config.yaml
image_size: 32
crop_scale_min: 0.8
arch: "vit"
norm_position: "pre"
fused_qkv: false
patch_size: [4, 4]
layers: 16
width: 256
pooling: "class_token"
optimizer: "adamw"
beta1: 0.9
beta2: 0.999
Rows from block 3 of a small image classifier, named by matrix and row number. Rows with one number belong to one neuron. Each number is 128 + 32 x the weight over its row's rms, rounded and kept within 0 to 255. All counts start at 0.
After each neuron's rows are labels from the 100 images, of 14976, where the neuron reaches its highest value: "patch colour" is the nearest of a few named colours to the mean colour under the peak. Only what is clearly more common there than usual is listed. The data: rendered made-up planets.
# fc1: MLP up (model.blocks.3.mlp.fc1.weight, 512x256), inputs 128-255
# fc2: MLP down (model.blocks.3.mlp.fc2.weight, 256x512, transposed), outputs 128-255

fc1.358 [162 126  94 182 114  81 189 127 131  70 125 167 138 122 119 146 164  95 139  87  89 113 128 127 154  98  89  93 130  72 116  97  80 145 151 149 146 103 175  97 135 160 106 152  87 113 113 147 163 120 158 123 150 122  99  56  99 152 114 167 120 168 118 198 108 104 163 162 154 172 176  79 116 145  94 115 117 185 127 121 195  88  92  86  89  86 111 126 125 135  84  92  90 112 157 162 101 147 136 163 121  88 104  78 142 120 107 151 150  91 154  85  99 161 177  98 131  58 121 106  79 173 107 125 106  87 168 121]
fc2.358 [157 163  95 123 136 148 113  85 121 122 127 141 135  96  78 154 144 171 122 133 102 118 122 120 143 101 152 143  62  72 100  76 141 135 117 162 147 123  70 110 163 135 159 123 183  83 167 125  83 156 144 171 225 139 162 103 156 156 115 120 158 158 115  91 134 150 171  79  58 170  94 131 121 115 148 108  90  84  73  93  94 103 170 164 119 168 138  86  97 125 124 129 128 141  80 133 113 179  88 128 127 131 132 136  97  79 105  55  99 135  96 135 141  87  97 169 142 124  80 175 132 112 169 123 129 115 114 110]
patch colour: green

fc1.504 [114 130 133 103 168 130  93 114 158 101 161 137 163 162  69  83 126  40 110  80 111 139 151 181 166  95 126 127 210 165 167 150 175 175 191 159 129 149 110 145  98 129 152 152  69 170 142 102 103  70 124 164 127 132 156 130 175 129 162 112  96  95 163 133  93 181 145 130 148 162 137 130 156 127 160 116  57 167 127 172 153 159  80 148 151 112 174 117 120 147 155 134 118 161  93 140 144 135 108  63 114 200  84 135 151 159  90 175 119  58 111 102 134 158 149 119 112  48 145 138 184 160 110 143 148  96  87 129]
fc2.504 [150 147 192 185  95 144 100 116 146 154 140 129 123 154 117  88 148 157  98 136 115 167  72 109  94 160 172 123 152  74 108  97 171  87  98 195 157 108 126 124  94 214 118  95 165 113 108  85 101 151 131 105 184 141 134 123 128 131 119 138 160 123 111 140 115 101 150 101 136 180 170  92  90 133 127  98 119 129  73  69 176 144 118  97  99 123 124 179 100 101 135 110 155 137 101 116 111  82 151 134 115 131 128 127 191  75 199 112 135 156  99 151 159 195 108 175 215 140  98 130 152 112 154 157  52 111 157 114]
patch colour: brown

fc1.107 [ 95 138 141 161  83 110 169 100  98  64 169 126 104 104 152  99 158 127 165 170 116 158 105 107 106 114 155 175 164 158  73 192 167  91  93 173 119  95 114 109 116 100 115  69 132  94 170 155  91 139  78  97  92 160 164 164 119 109 124 110  91 170  85 140 170 170 158  86 167 138 140 170 163  93 170 162 139 123 101 127 177 105 119 108 143 151 105 141  86 130 124 137 122 151 112 158 183 155 140 125 111 181  77  70 147 114 108  89 161  68 154 133 158  92 125 122 146 166 140  82 147 139  79 111  91 106 126  87]
fc2.107 [ 97 118 145 112 146 121 111  77 147 166 144 107  99 156 127  62 113 144 163 139 151 105 146 162 137 119 126 135 117 103  67 101 163 102 155 116 105 107  85 114 166 145 178 166 159 102 174  61  73 179 143  83 255 116 173 141  75 153 188 136 173  90  91 125 122 113 169 124  63 116 106 127 117 165 126 131 141  77 100 101 123 108 130 160 141 163 133 122 172  77 100 162 109  86  63  77 145  92 109 146  94 159  88 144 146  88  93  98  82 156 125 140 155 123  92 146 127 175 130  88 207  81  72 150 132  75 106 113]
patch colour: brown

fc1.84 [171  98 157 103 133 157 103 135  91 125 130 119 149 139 113 111 155 161 130 165 110 136 207 120 119 104 115 131 164 207 163 153  98 109 146 165 139 131 138 107  25 113 160 118 102 163  89  92 140 147 144 144 134 155 138  62  69  93 161 133 140 129 129 185  92 132 156 100 148 179 124  85 169 184 160 120  97 195 123 153 101 133 151 141 122 119  97 104 132 105 114  96 135 133 112 189 124 116 138  97 151 167 129 125 167 227 118 147 185 137  93 145 137  97 105 140 151  87 113  86 119 105 116  88 131 128 126  99]
fc2.84 [124 148  70 146  92  98 137  73 140 195 153 139 111 141 168 162 110 152 128 129 166 115 103 176 121 147 128 103 111 130  77 120 149 119  97 181 157 107 111 127 140 132 119 178 159 123 205 143 136 138 184  51 149 113 136 131 126 162  78 128 103  82 127  90 119 114  66 136 149  54 159 108  96 126 127 148 146 114 111 137 146  81 117 124 126 174 125 114 126 157 167 162 137 104 115  65 149 145 135 116 136 101 175 138 113 147 191 131  54 147 152  85 145 166 164 142 158 141  95 108 125  79 155 171 151 137  55  92]
patch colour: grey; brown

fc1.511 [158 146 170 108  75 108 105 152 128  68  96 113 195 124  74 126  92 140 132 118  82 165 160 118 176 125 179 109 108 143 151 146  96 172 106  93  87 159 176 168 141 113  72 104 155  73 163 131  83 164 112 175  74 187 181 145  96 112 116 196 153 126 102 143  64 150 146  87 161 121 129 112 148 120 151 130 154  85  84 146 166 142  96 141 113  93 175  89 146 157 132 122  90 150 114 125 121  99  98 123 106 131 168  92 136 112  98  97 151 163 117 164 100  74 184  36 136 165 125  96 167 107  95  86 158 143 168 144]
fc2.511 [ 85 108 107 186 174 130 156 163 134 143  92 135  69 133 156 126 109 144  90 110 140 159 150 147  93 152 122 167 125 107 138 166 161 109 147 122 135 160 109  89  70 127 164 128 157 149 157  88  78 188 113  98 163 108 134  65 104 151 149 158 169 124 187 161 136 111 105 179 140 125 165 146 171 118 132 161  89 135 133 128 181 138  78 162 147 147 155 100 168 160 122 189 102 117 113 165 103 109 101  90 139  72  97 105 125 171 155 175  87  96 100 112 129  80 136 205 193 153 133 116 116 133 111  85 116 103 153 164]
patch colour: grey; blue

fc1.315 [ 96 183 148 135 155 124 152 104 119 168 137 164 177 157  68 163 179 147  77 163 106 109 137 173 143  82 177 120 133 110  96 136 145  93 151 168 129 109 159 179 129 100 118  99 125 104  67  97  87 108 104 181  74 169  99 133 135 126 189  99  85 127 113  84 115 170 139 174 161 154 137 105 153 126 149 155  87 134  98 127 105  94  83 121 153  68  80 128 100  97 114 124 125 184 162  86  94 162 124 154 158 162 164  75 131 125  84 117 169 121 166  82  89 152  94 121 168 118 142 165  82 156 126 104  90  95  78 120]
fc2.315 [187 107 100 107 127 135 125  90 146 105  86 196 148 136 148 158 150  69 114 127 135 178 156 113 139 184 132 136 143 105 100 122 112 119 159 135 172 108 182 133 157 160 177 165 144 165 143  84 190 102 161  89 197 133 180  90 103 102 135 148  83 153  91 130  97 154 136  98 106 111 189  98 116 149  99 104 189 139 138 139 108 180 171  82 107 152 105 178 146  72 102 121 149 123  86 103 175 135 138 147 133 156  96 144 115 153 146 119  79 169  88 119  88 130 197  66 159 181 130 118 119 117  83 156 108  88 176  86]
patch colour: brown

fc1.76 [ 93 148 132 112 143 120  73 193 112  96  96 174 186 148  77 109 153 100 143 130  85 111 134 115 146  83 175 159  73 173 164  98 127 131 122 153 157 134 130 143 134 155 166 102  89 115  85 107 154 135 162  92 109 139 112 149 145  97 201  83 176 133 146 128  68 122  96 168 111 135 139 162 124  68 177 157  70 107 131  97 158  99  91  90 167 126 151 164 102 140 163  94  80  85 180 117 162 110  86 115 172 170 123 164 184 123 163 114 171 124 103 137 147  88 158 168 173  55  89 111  96  85 164  96 121 129 155 119]
fc2.76 [185 150 169 105 130 147 140 117 140 110 122 137 118  90  85 144 148 133 169 173 160 116  78  91 166 153  85 138  64 131  88 129 107 150 172 104 175 151 182 138  75 156 129 180 135  73 143 144  95 112 116 190 134 172 118 152 161 155 130 126 194 126 137  70 126 146 109 122 112 171  83 182 112 118 127 135 163 110 133 130 176 143 182  95  76 130 117 125 140 133 131 112 108 101 103 131  99 113 158  74 172 156  66 134 186 152 101 134 137 110 134 133 180  98 116 113 146 161  83 147  91 187 119 121 132 146 175 179]
patch colour: green; grey

fc1.284 [124 140 179 100 107 155 135 150 106 158 186 122  95 138 136 122  66 128 141 113 157 104 146 143  60 145 161  97 130 112 140 162 151 135 183 137 124 148 103 112  65  83  87 122 185 144 149 105  77 147  70 165 131  89  95  87 121  83 138 128 132  42 150 174 153 128  92 110 143 155 114 114  86 178 169 144 152 127 144 142  67 182 129 160 117 148  83 152 111 190 133 117 125 212 146 105 172 117 160  83 106 148 134 144 120 102 129 157 141 180 139  87 144  79 122 101  85 117 120  95 104 134 143 138 166  74 113 153]
fc2.284 [138  95 157 102 156 188 124 114  85 136 146 119  64 171 132 178 114 159 151 114 186  77 102 137 112 139 104 118 107  90 103  97 179 104 183  88  53 171 120 145 110 102 159 118 120 161  93 126  96 115 116 109 172 106 128 116 110  84 158  94 125 152 134 150 156 106  73 140 129 136  95 151 116 175 132  89 169  86 143 125  39 199  86 164  93 156 133 139 104  90 147 152 162 187 168 110 169 155 160 104 136 137 149 175 155  84 135 126 139 127 172 167 162 122 104 131 109 130 198 129 155 179 159 105 150 130 161 147]
patch colour: brown

fc1.306 [168 119 199 145 100 132 126 100  94  95 135 157 163 172 162 124 169  84 131 115  68 139 118 120 165  88  82 137  86 192  95 154 185  75 145  90 154  72 100 123 160 126 137 104 157  92  96 137  69 107 143 146 141 208 153 171 137  68 112 160  81 126 164 136 129 162 137 123 175 127 140 181 177 148 174 185 116 148 177 192 150 146 161  93 131 119 149 152  84 104 134 124 151 174 104 114  97 106 152 154 109 101 118  77  91 123 130 146 194 144 160 107  84  85 150  78  84  68 124  61 151 133 102 142 173 133 100 139]
fc2.306 [ 95 134 137  96 188 169 138 141  73 131  90  99  53 124 110  90 119 154 113 152 154  77  98 141 110 162 157 162 173 129  85 129  65 151  96 108 133 126 111 167 162 139 165 118 139 196 162 165 164 138 124 128  87 112 104 119 166 173 146  98 169  82 128 146 123 157 134 167  96 132 127 149 142 147 114  67 157 143  67 107 174 143 124 147 114 134 127 159 121 148 150 156 148  70  93 116 112 136  93 145 124 105 165 128  90 105 157 157 134 127 157  93 130  77  97 210 158 186 133  86 121 168 101 164  93 168  65 105]
patch colour: brown

fc1.60 [158 196 112 118  78 124 141 114 120 127 174 115 185 153 126 118 129 128 113 139 136 132 141 137 124 133 193  92 114 139  61  81 121 137  95  81 112 131 117 138 133 133  77 172 124 112 143 138 147 137 137 186  67 108 143 150  89 158 117 173 133 128 202  84 160 154 122  82 128 109 123 128  86 148 189 172 160 106 128 107  85 105 154 116 128 151 171 151  92 114 188 135 133 146 159  81 179 160 123 152 109 108 156 179 120 184 106 116 109 145 132 100 164 144 156  47 156  94 108 116 163 113 151 192 187 107 120 145]
fc2.60 [120 126 149 113 140  68 163 122 151 134 164 103 119  82 179 117 116 166 118 142 144 155 133 126 136 153 153 124 112 144  75 141 152 153 165 212 173 149  87 103  81 131 179 121 169 126 218 116 154 171 158 135 137 133 153  93 118 102  97  88 138 152 126 129 117 121  61 125 133 148 122 132 120 168 126 144 120 133 119 130 128 133 116 145 117 147 101 123 118 135 107 156 156 149 110 158 143 105 128  88 127 142 146 125 183 143 129 104 147 177 156 170 161 128 130 143 209 128  72  94 159  93 175 135 110  93 101 101]
patch colour: grey

fc1.77 [127 140 103 149 152 104  96  96 107 153 132 125 114 123  87 131 129 124 171 143 138 124 101 144 108 123  94 141 103  81 151 144  82  89 135 154 124   0 149 191 141 102 138  82 124 143  87  76 142  88 140 161 181 126 100 111 119  59 175 125 115  76 112 120  98 121 132 151 149 112 128  85 113 103 150 127 144 126 202 131 170 154 109 164 103 116  99 102 176 126 150 134 144 123 132 139 151 151 143  92 143 121 113 134 141 139 127 204 131 114 131 124  99 132 143 178  54 169 145 118  58 126  75 188 107 155 138 125]
fc2.77 [136 166 200 144 167  84 148  97 139  72 158  78  70 164 106 172 139 167 148 130 138 107 107 120 156 102 130 128 132 142 100 125 134 136 155 137 147 114  94 102 130 195 176 126 147 179  70  44  86 147 100 130 165 129 112  94 199 121 121 132 103  78 138 158 114 145 103 125 132 117 155 142 144 161 124 111 169 173 127 188 139 150 138 170 125 105 129 137 121 106 126 151 117 148  87  98 171 127  99 100  91 129 110  88 172 109 167  99 154 103 127  33 121 129 101 161  87 140 131 115 155 170 124 126 108  68 121  71]
patch colour: grey; brown

fc1.343 [139 140 109 137 140 119  79 151 127 129 120 171 116 162 117  97 137 117 144 146 134 130 141 188 117  96  75 105  56 157 166  74  87 122 147 152 122  38 113 164 156 129 100 165  68 121  72  93 105 115 110 154 113 113 115  71 116 142 109 187  93  79 160 145  49 172  97 125 118 101 171  97  59 135 120 134 113 163 144 177 151 107 189 101 125 104 124 121  87  81 156 116 107 136 119 122 153 104 146 122 116 149 129  91 153 138 160  87  99 160 110 134 132 155  53 103 162 105 169 171  84 135 176 126 183  84 148  87]
fc2.343 [155 117 108 117 116 102 120  90 104  85  65 152 109  85 132 135 114 119 103 139  76 146 134 139 120 110 167 164 149 122  49 143 187  76 119 135 117 149 130 108 128  66 153  34 118 165 147 105 157 137 176 127 194 111  96 148 165 138 117 162 125  91 103  70 107 136 129 125 150 146 115 167 163 148 134 106 144 157 102 114  94 105  61 175 128  93 168  98 145 146 123 121 170 131 102 176 133 200 163 108 123 133 139 147 163 133  91 170 146 159 176 167 169  76 185 130 109 161  75 109  81 105  72 121 128 149 117 201]
patch colour: green